Weights of a small image classifier: arch efficientnet_v2, activation silu.
Rows from block 2 of a small image classifier, named by matrix and row number. Rows with one number belong to one channel. Each number is 500 + 25 x the weight over its row's rms, rounded and kept within 0 to 999. All counts start at 0. Numbers have three digits each. After the name is the row's rms in percent of the matrix's.
After each channel's rows are labels from the 100 images, of 14848, where the channel reaches its highest value: "responds to" is what is common among them; "patch colour" is the nearest of a few named colours to the mean colour under the peak. Only what is clearly more common there than usual is listed. The data: abstract colour fields from 500 small random pattern networks.
# convs0: expand 3x3 conv (model.blocks.2.convs.0.weight, 240x40x3x3, each kernel summed), inputs 0-39
# convs1: project pointwise conv (model.blocks.2.convs.1.weight, 40x240x1x1, transposed), outputs 0-39

convs0.133 107:513535511480510516522417466511509504503499540486520502498522506506489538470494523507439469502482509502516502484466466484
convs1.133 068:497503496509494498473479516473508507467466517506452529516471473496497504441478511473482477509499460488519491421496513476
responds to: smooth
patch colour: black

convs0.108 090:499503519460540507513477477503502519519507459515535485477520492542507472528493463497494480510476471521535477493470468436
convs1.108 152:479506440483529517504500527499548503480470587498454546498504494499516509491483500481503512506515494504499477487504476481
responds to: bright
patch colour: pink; white

convs0.14 092:510521501507501508524469486502517486501515578475506495512517513503477528453502521520462490481574513501509515481476481529
convs1.14 117:470513506528467488533506467530460499495500497516494473481522530502459503474528493500459456465533525532524519498461517527
responds to: mostly blue
patch colour: green; black

convs0.225 102:509518501514481502526484489485504495460471542453488499479479484503484568466487524516473518479485504506484526487508437532
convs1.225 068:489503513520525524482471525484509507462452528490489533498457473503501511424471485504469534506522486493519508467517474489
responds to: mostly blue
patch colour: black

convs0.30 108:508522511476505523521427478515510498512515542481518501518532506500481538484497527505433473496475514494526504477456491482
convs1.30 084:489494502496505501483485511498490505493494493503478538546478477488497517462488509476474488497504476490519472399471548487
responds to: smooth
patch colour: black; green

convs0.186 088:505500504490481473514465475503496486459477507456466505477507489516488548436483527525460478479461514501538515470495507495
convs1.186 086:490519503532491488500541483516499498550548472524524456482526519499479496502552464506502471491502533514518523510461534522
responds to: dark
patch colour: black

convs0.91 093:513522500506497517523478481505515485508516575482513496513511513503473535463505527528481494478583509499511517487482480533
convs1.91 132:469520507531467488533508466535457498494499504515493486471520536498461503475518494499464457464538522534525521494465515519
responds to: mostly blue
patch colour: green; black

convs0.119 092:514521502504499517524483481505520487500513584479509496508512514506476542459501529527478500476561510498517523488483473538
convs1.119 129:473520507528465488530507464535452498494500502511492489471518537497460504475518498499463457463531522534525526490463519509
responds to: mostly blue
patch colour: green; black

convs0.7 102:501538513478512529526456472511512489502508551466522502512502495511481554465482520524438487477507515481524499482482465505
convs1.7 093:478509498496518531482498540484527504472479543495459546506466464493521506461461493482478512512517480476512490435509514491
responds to: mostly blue
patch colour: black

convs0.12 076:502491515483481483524459478508491495483482497458480502478501481524489550432481514545477465482496500514561502476500494487
convs1.12 084:480490500499507489493561508497507502541575495516529487508500504488498468521539424490506500511511498491497497517484542503
responds to: dark
patch colour: black

convs0.199 110:504518513477503522521430481513507499510515535478519501516533504501481541485497538501433477492464514492525504478455492481
convs1.199 087:490495504498499501480482511498486502500493488502487537546477478493488523459488512479479494494497478487518473401471552482
responds to: smooth
patch colour: black; green

convs0.15 107:473468505511473462474552524488480483494500434480498492493471487497511478531514513487538528491468494497469497536526540488
convs1.15 065:542485516523520491454485488473493527515524474497534490500441526501501475550495512534527528526474486491465511529480496475
responds to: fine detail
patch colour: pink; white

convs0.61 102:502493491488495491512603504528503473536522495510505500509514505489489479502508438504555527494504499494520501508488532493
convs1.61 100:507491488490511507498607513497511498535530524498539516508478507492508475531498448495525518502529486492490496525506500482
responds to: fine detail
patch colour: pink; white

convs0.0 100:491498498474484510513528495493472486550529424495526477517485508501466522518507490528551493460470502472534486515499501476
convs1.0 084:506487489502481544497526483525479489534532461460539498528493529502459506520508503529520462492463507516549465534505504513
responds to: bright
patch colour: white

convs0.32 106:507518510479508528524438482514515492510516552477519497518528508505480543478496528506432480487488512491532506477457491488
convs1.32 084:486487498498498507491495513498483495495500491490488534553476478502479516459495501480458497476517476487523470415475551480
responds to: bright
patch colour: green; black

convs0.25 093:514521501504498523523479479507518485506514576483514496510511515505472539460505529530483495477575509497516520489483476532
convs1.25 129:473522506531466489529509464534452497494500503511493492469517538497463503475515495499463456463536521532525522489463518514
responds to: mostly blue
patch colour: green; black

convs0.69 092:494492490510476461500481493486494492437486493450453500479495501514496525466498514519450490477425503503526512487492513497
convs1.69 123:493514519517498494496531484510507492589530470533542469491513509497482491505527484508529479497470529501504508499451538520
responds to: dark
patch colour: black; green